Weights of a small sound classifier: activation relu, depths [5, 5, 5].
Rows from block 6 of a small sound classifier, named by matrix and row number. Rows with one number belong to one neuron. Each number is 128 + 24 x the weight over its row's rms, rounded and kept within 0 to 255. All counts start at 0.
After each neuron's rows are labels from the 100 clips, of 14848, where the neuron reaches its highest value: "band" is the frequency band that holds the peak. Only what is clearly more common there than usual is listed. The data: simulated modem signals in the audio band. In brackets: how many of the 100.
# fc1: MLP up (model.blocks.6.mlp.fc1.weight, 256x128), inputs 0-127
# fc2: MLP down (model.blocks.6.mlp.fc2.weight, 128x256, transposed), outputs 0-127

fc1.183 [123 120  92 171 112 147  80 103  58 132 130 124 127  89 181  98 110 151 129  97 147 115  88 173 121 133 151  98 108 122 114 103 146 160 115 149 125 135 108 107 161 117 140 139 168 122 114 185 163 149 126 140 113 125  75 130 129 124 136  70 120 140  99 130 127 173 116  86 123 122 115 129 144 111 144 137 113 170 128 100 110 127 162 122 145 116 106  98 144  90 119 132 139 146 126 105 106  98 162 147 130  97 146 132 103 132 121 111 114 133 137 121 158  98 174 110 101 164 104 139 117 103 137 131 102 103  96 124]
fc2.183 [124 167 130 133 133 140 167 139  76 133 101 194 144 126 160 159  95 143 108 114  78 108 164 129 112 122 112 115 138 120 115 116 140 133 152 154 144 160  89 125  98 124 121 132 115 149 114 109 127 195 163 145 116 125 135 141 144 101 144 155 133 132 122 110  89 125 131  96 111 105 152 113 174 115 132 113 142  96 128 128 145 138 106 120 147 108 131 139 143 125 128 170 142 110  60  98 129 120 116 157 129  89 131 105 120 139 124 142 158 142 123 146 133 164 106  91 125 193 104 173 165 146  87 138 111 116 145  99]
band: 1000 to 2000 Hz (42)

fc1.25 [ 80 127 148 155 164 129 163 140  92 157 158 152 104 129  85 140 161  91 138 171 125 125 130 129 151 110 101 114 141 189 112 169 101 133 123 104  73 163 116 130 140 106 149 156 121 133 120 111 124 125 108 183 170 112 118 129 104 122 108 134  99 109 131 139 109 156 122 106 112 186 112 130 115 155 163 119 120 144 148 144 124  90 116 123  94 133 138 122 133 155 158 134 156  71 158 118 132  94 153 112 126 119  76 138 135 107 156 145 143 116 126 103 147 129 128 137 142 156 100 169 135 147 119 113 138  83 154 132]
fc2.25 [123 126  79  98 151 177 104 143 117 184 148 127  96 137 136 136 116 120 120 135 126 169 130 101 132 116 134 150 126 123 118 144 120 153 133  82 124 105 146 170 136 136 124 135 142 114 139 129 122 122 111 122 100 185 116  96 121  77 142 137 206 175 123 133 113 135 132 147  96 189  82 111 149 126 140 111 127 148  93 152 124 117 138 153 119 118 117 114 125 121 149 153 130 107 133 118 116  86 141 160 182 135 113 110 101 181 136 103 135 119 155 152 136 154 138 167 140 125  91  91 141 145 157 136 119  99  93 124]
band: 250 to 500 Hz (33); 500 to 1000 Hz (32)

fc1.4 [152 159 140 138 129 150 107 136 158 135 166  90 132 158 115  74 115 119 111 117 141 110 153 125 128 114 166 141 115  94 152 109 145  87  99  83 128 102 127 147 147 150 125 116 151  78 124 138 127  79 125 147 129 209 127 129  94 141 107 104 148 107 154 145 126 119 143 137 129 117  88  78 112 146 154 134 107 156 124 134  91 153 138  90 145 126 146 107 172 130 140 135 134 103 116 120 105 151 123 133 135 146 127 105 120 130 162  99 116 164 140 124 138  67  98 189 124 116 150 118 122 169 122 130  83 146 121 124]
fc2.4 [138 184 122 123 114 134 125 121 106 164 177 121 150 138 133 114 141 134 153 119 166  97 139 131 105 117 144 156 140 126 126 129 132 144 107 123 126 136 127 116 112 148 131 124 111  87 189 163 178 101 123 136 124 155 128 121  96 105 102 108  91  95 124 143  85 139  99 150 145 166 122 111 138 129 114 122 130  87 143 115 179 132 128 123 105 156 149 131 152 117 133 118 102 163  40 163 133 115  98  99 125 109 132 100 127 129 162 113 115 144 121 134 126  64 124 122 131 172 125 163 142 121  76 145 143 133  94 159]
band: 2000 to 4000 Hz (57)

fc1.24 [ 88 158 128 154 180 116 100 149 131 100 124 132 141 121 127 145 164 152 132 127 129 135 150 109  99  91 128 143 127 112 161 127 167 138 117 125 137 142 136 118 121 141 144  89 144  75 171  95 158 147 141 134 125 135  93 154 149 129 156 107 130 133 121 119 109 136 126  92 156 115 161 147 138  98 105 138 139 131 176  86 160 122 139  99  83 108 124 160 116 140  99 138 110 137  81 192 159 109 117 146 176 110 127  89  90 104 137 126 109 156  87 122  87 106 128 137 159 172 119 121 124 160  91 136 127  95 118 118]
fc2.24 [139 159 105 104  99 130 130 117  95 175 165 151 145 132 134 122 152 101 124 144 154 128 122 139 145 162 101 105 120 152  92 124 102 128 128 133 110 130 155 133 169 153  82 141  74  98 141 120 120 127 126 111 133 119 127 133 115  78  96 122 144 150  97 118  96 124 108 132 135 165 116 150 126  80 150 105 120 123 142 120 161 104 114 166 149 157 106 136 131 133 158  95  84 143  99 139 159  77  64 103 137 159 122 113  92 124 116 142 150 111 127 159 146 123 129  86 152 138 126 159 141 128 144 189 148  98 139 169]
band: 2000 to 4000 Hz (51)

fc1.15 [111 137 121 143 159 146  95 126  79 112 155  80 162 129 155 110 133 112 108 124 155 112 157 116 138 119 148 145 107 133 102 129 157 114 154 123 152 116 116 153 123 134 154 116 135 108 178 127 162 132  98 131 150 168 104 146 153 115 150 136 110  80 117 156 102 100  89 163 172 151  92 136 111 100 168 137  92 147 116  80 123 121 112 115 113 135 146 126 129 108 110 128 138  51 130 126 102  87 117 130 164 129 129 125 147  96 107  82 172 117 133 133 133 130 127 145 115 125 150 116 178 133 126 164  91 131 170 111]
fc2.15 [ 95 132 123 165 125 141 155 145  67 123 134 163 159  96 125 182 120  95 110 150 108 129 150  99 134 128 131 132 107 158  92 140 154 123 182 138 141 160 135 136  95 126 127 163 127 121 132  92 128 200 137  82 139 140 148 141 155  91 158 164 132 136 109 100 110 105 134 114 123 131 132 154 153  97 125 101 146 117 139  91 122  96  69 153 146 113 112 111  88 130  95 118 103 123 111 124 139  86  92 140 136 142  91 135 118 136 134  97 144 103 112 146 139 169 137 121 157 139 128 112 155 154 142 178 122 116 122 126]
band: 0 to 250 Hz (30)

fc1.248 [ 99 132 137 107 165 177 106 147 127 101  92 106 149 130 123 161 165 149 125 163 133 153 126 102 109 100 113 176 113 137 172 162 131 150 160 143 158 142 114 118 102 135 156 108 124  88 196 116 154 131 130 127 168 124 123 147 162 101 148 140 122 120 136 126 108 133 131 132 160 138 133 152 117 105 133 155 130 123 158  95 163 123 101 138  69 131 135 133 118 136  95 110  75 148 126 174 134  76 103 132 145 130 124 101 151  73 128 117 107 144 124 134 100 144 138 126 144 156 136 114 167  96  94 126 159  93 130 130]
fc2.248 [120 152 113 132 114 137 128 114  85 128 153 128 124 136 122  90 135 118 151 140 123 149 119 143 139 142 125  96 149 126  99 114 113  96 117 137 129 128 111 156 170 139  88 145 102 102 114 111 123 165 114 147 158 132 145 127 118  45 112  99 123 112 119 141 122 133  93 128 114 141 120 142 124 134 169 120 139 123 147 109 164 123  79 142 114 153 146 140 148 142 202 100  99 141 108 155 133 138  66 111 132 164 137 124  89 138 139 138 108 122 141 115 141 126 135 112 132 203 150 193 132 122 115 169 168 103 131 176]
band: 4000 to 8000 Hz (62)

fc1.171 [ 98 154 101 176 118 144 112 115  94  94 126 125 131 104 145 124 138 131 112 124 104 124 114 147 136 135 135 136 106 107 123 106 152 107 132 111 156 133 146  98  83 123 114 169 158 120 135 179 135 110 165 127  99 145  93 146 169 115 149 118  89 132  83 118 109 126 119  93 136 103 128 129 146 127 148 133  96 106 120  63 108 101 140  98 130 144 123  95 112  95 109 202 129 131 131 123 123 100 127 149 101  73 122  94 124  93 123 128 102 120 132 138 120 108 126 126 160 132 140 123 184 170 113 143  83 117 154  75]
fc2.171 [131 153 161 136 130 123 146  93 133 110 124 158 174 111 138 152 142 124 113 114 107  93 155 124  66 147 154 141 136 125 149 127 133 144 123 172 116 163 130 103 123 132 115  97  79 117 141 154 161 117 153 141 134 135 152 122 140 134 115 127  89  91 145 113  96  86 129 143 134  95 166 123 165 123  93 131 109 120 127 139 194 132 112 135 118 133 120  75 125 123 120  91 112 158  84 137 126 129 107 105 100 135 132 126 181 113 153 136 151 111 133  95 152 123 105 107  93 180 104 172 101 129  82 140 134 178 133 131]
band: 4000 to 8000 Hz (51)

fc1.208 [141 193 121 123 118  90 144 121 124 133 154 126 149 108 117 132 129 127 126 125 163  75 165 153 112  94 137 118 138 146 122  87 157 103 108 130 154  98 158 135 119 158 113 127 151 105 123 143 164 151 145 113 135 135 155 174 131 138 138  92 129 124  94 114  85 146  87 109 145 133 120 114 125 151 128 150 121 112 178  92 112 147 124  78 139 150 114 137 179 150  99 208  98 129 141 137 131 121 104  95 117 131 113 110  90 136 122 134 113 150  84 143 104 103 134 160 128 160 150 108 175 131 144 128 104 124  91 122]
fc2.208 [153 152 145 125 142  58 121 132 100 157 155 157  91 134 122  68 116 126 163 119 153 120 185 157 143 110 112  96 113 126 116 128 134 133  98 119 133 126 141 145 148 178 157 139 117  87 100  84 133 170 107 147 126 144 132 133  74 123 125 101 145 109 124 180 137 167 116 131 155 108 108 136  96 117 136 129 122 141 125 102 128 139  96 133 124 126 133 184 178 125 159 111 119 125  69 147 144 112 107 102 137 124 120 104 116 134 131 114 129 164 105 111 130  89 114 120 128 106 134 167 141  74 125 157 139 140 115 125]
band: 500 to 1000 Hz (38)

fc1.131 [ 99 107  74 138 132 105 146 124 138 124 170 117 103 115 134  79 127 166 139 126 142  87  88 134 152 154 138 102 144  86 108  94 125 103 148 120 139 141 117 137 149  95 114 159 189 130 127 146 117 113 146 159 121 127 150 110  99 111  92  90 105 121 118 122 141 117 114  99 104 129 100 132 107 141 131  92 105 159 105 102 124 137 116 114 156 181 120 123 169 114 162 167 171 116 163  82  98 106 147 126 110 121 168 135 114 148 113 119 152  98 146 170 126 104 149 134  95 113 121 137 145 152 145 148  82 149 100 150]
fc2.131 [126 140 119 128 151 178 128 118  73 132 116 144 143 150 128 112 121 138 148 135 114 110 200 145 111 119 127 119 147 121 118 133 134 119 130 128 125 144  74 137 143 158  98 130 113 120 154 114 134 129 126 137 145 143 120 147 124  95 118  99 134  99 131 143  79 108 114 120 118 135 116 141 173 134 132 129 130 123 105  95 159 125 111 118 102 126 171 140 124 133 166 182 148 106  52  92 122 123 106 136 133 104 141 100 138 137 134 132 117 160 127 125 135  95 121 116 109 202 110 221 104 165  92 142 116 145 117 119]
band: 1000 to 2000 Hz (45)

fc1.9 [126 154 126 171  88 138 114  88  97 103  95 108 141 114 145 113 158 106 139 121 135 100 107 131 141 114 166 106 148 134 154 103 139 134 104 142 128 184  76 106 140 106 165 118 150 126 158 165 114 140 101 131 138 106 128 117 185 187  96  82 120 129 146 137 149 158 103  87 116 127 124 142 128  99 141 152 107 102 145  84 126 148 155 116 135 136 158  90 102 139 126 136 111 155 117 180 107 116 150 120 138  99 118 135 125 116 127 112  98 114 124 154 113  63 163 117 112 153 172 128 102 122 148 127 138  98 127 141]
fc2.9 [161 172 125 169 158 145 144 110  99 125 105 166 152  90 145 161 125 116  90 143  99  74 157 137 102 123 115 144 100 100 149 125 127 115 118 152 159 130 105 127 114 164  86 112 108 116 139 125 133 147 128 134 133 133 139 133 160 133 132 107 122 133 144 124 101  95 138 117 120 107 124 120 182 120 113 155 117 129 141 111 222 124 116 117 157 125 106 142 118 123 125 122 101 149  82 113 136 122  97 116 100  93 137 114 181 134 159 115 132 162 130 143 136 118  97  99 114 171 108 191 107 120  87 140 136 154 114 146]
band: 1000 to 2000 Hz (35)

fc1.129 [115 105 117 132 139 103 132 144 152 122 137 129 131 144 140  50 121 135 132 122 125 169 108 155 143  77 114 142 118  87 110 100 135  98  98 130 121  94 137 165 143 127 159 156 134 114 137 160 144 104 113 154 104 149 128 134  82 157  86  98 111 125 120 144 158 130 147 139 145 159 105 147 100 122 159 134 133 141  92 123  98 115 154 152 126 145 127 139 151 110 157 129 120 139 131  74 111 143 115 109  88 133 155 128 140  94 117  90 125 139 176 132 134  87 165 121 103 100 182  89  97 176 107 117  94 160 151 134]
fc2.129 [139 150 126 136 142 183 121 131  55 147 161 130 122 145 129 128 136 117 134 135 120 117 182 143 117 100 113 125 154 142 115 125 117 123 114 124 138 132  91 124 137 171  92 136 107 120 158 118 157 137 119 125 156 142 112 150 120  98 109 108 136  98 137 118  79 119  97 155 140 141 120 210 141 132 142 125 120  96 123 101 145 108 127 126 117 166 159 160 125 141 172 171 137 125  76 115 129 103 113 121 122  90 127  92 127 129 140 117 126 139 135 127 106  82 122 111 141 209 115 191 110 139 122 144 116 110 108 114]
band: 250 to 500 Hz (31)

fc1.10 [151 101  98 139 182 188 133 132 177 103 131 145 115 142 137 101 128 159 110 150 182 110 123 129 141  98 116 124 107 104 128 124 128 115 110 114 125 139 134 173 140 113 121 164 150 121 118 115 119  96 107 122 146 129 122 134 100 153 143 100 159 135 163 131 143 126 150 122 127 135 118 139 128 176 142 175 126 191 123 119 123 133 117  90 154 144 115 138 187 139 161 162 146 139 127 112 128 137 160 141  90 124 125 138 170 117 147 121 119 159 148 111 105 109 119 158 106  93  86 191 109 143 102  99 120 170  89 149]
fc2.10 [162 157 116 134 142 162 124 126  93 148 154 168 135 158 130 123 125 128 133 147 140 120 130 155  82 110 125 123 142 118 130 132 126 161  97 124 126 123 124 124 157 155  78 138 114  84 147 143 159  94 149 128 111 115 122 124  95 124  84  90 156 119 132 132  89 164 117 145 134 130 150 145 162 123 105 136 119 112 135 106 149 130 158 118 120 148 137 144 131 124 153 136  90 165 109 100 157 106 119  99 106 105 121  99 133 135 146 132 108 169 124 110 115  31 125 127 124 206  93 163 122 163 103 113 128 134  74 132]
band: 500 to 1000 Hz (43)

fc1.2 [100 142 105 163 156 139 130 124 136 133 168 129 125 123 134 121 111 147 128 125 136 117 153 121 105 134 147 140  98 132 151 129 134 130 121 122 139 151 104 150 132 124 148 147 141 108 131 115 156 124 134 157 126 132 117 155 156 134 120  92 108 100 129 141  99 112 135 100 166 152 111 110 135 132 139 129  77 126 138 124 119 108 163  91  79 127 118 103 160 120 127 176 171  78 157  97 105  81 152  87 119 126 120  97 139  97 138 120 161 155 131 119 100  81 101 164 139 173 110 105 138 203  71 123  65 115 138  98]
fc2.2 [107 140 123  91 123 160 160 127 140 164 109 128  83 143 102 133 119  97 156 130 102 154  94 119 116 117 118 151 168 132 150 142 128 151 116 119 107 119 165 110 155 143 124 124  94 108 109 161 149  96 120 112 122 135 136 106 125  90  86 149 163 133 136 120 124 171 106 149  80 165 160  93 104 173 104 129 147  94 160 158  97 128 150 138 101 164 150 153 138 137 134 146 111 171 137 133 131 100 134 115 117 149 133 146  67 138 161 165  89 142  81 135 122 107 107 156 139 142 135 101 151 112 160  92 135 125 155  95]
band: 4000 to 8000 Hz (54)

fc1.193 [143 118 114  94 128 122 103 178 101 140 166  43 153 176 154 125 122 118 117  99 177 136 133 106 104 147 145 113 112 149 135 128 138 175 155 139 131 157 111 134 157 120 163 140 137 118 174 129 131  95 131 154 131 123 132 125 118 106 132 121 131 122 122 116 115 143 143 145 156 152 139 139 112  99 128 110 140 153 111 112  89 101 137 121 101 108 158 137 174 104 101 117 160  89 144 149  98 101 171 150 207 145 128 130 108 105 116 147 107 138 133 126 154 117 164 123 125 167 116  93 153 112 130 146 112 111  87 147]
fc2.193 [119 107 136 132 137 133 157 117  80  97 100 123 131 118 119 107 114 130 131 123 100 148 123 121 123 121 125 108 178 153 102 107 131 103 146 130 132 147  90 129 164  89  72 133 140 149 100  64 110 227 124 137 161 112 163 122 143 129 150 141 132 118 150 117 148 141 118  88 111 112 146 166 137 134 153 133 154  96 122 108 127 139  95 104 138 121 141 128 115 146 139 163 161 104 110 134 111 169 166 157 153 136 122 153 112 143 101 134 109 144 127 135 119 153 151  74 105 175 147 152 121 163 158 126 142 101 110 136]
band: 0 to 250 Hz (35)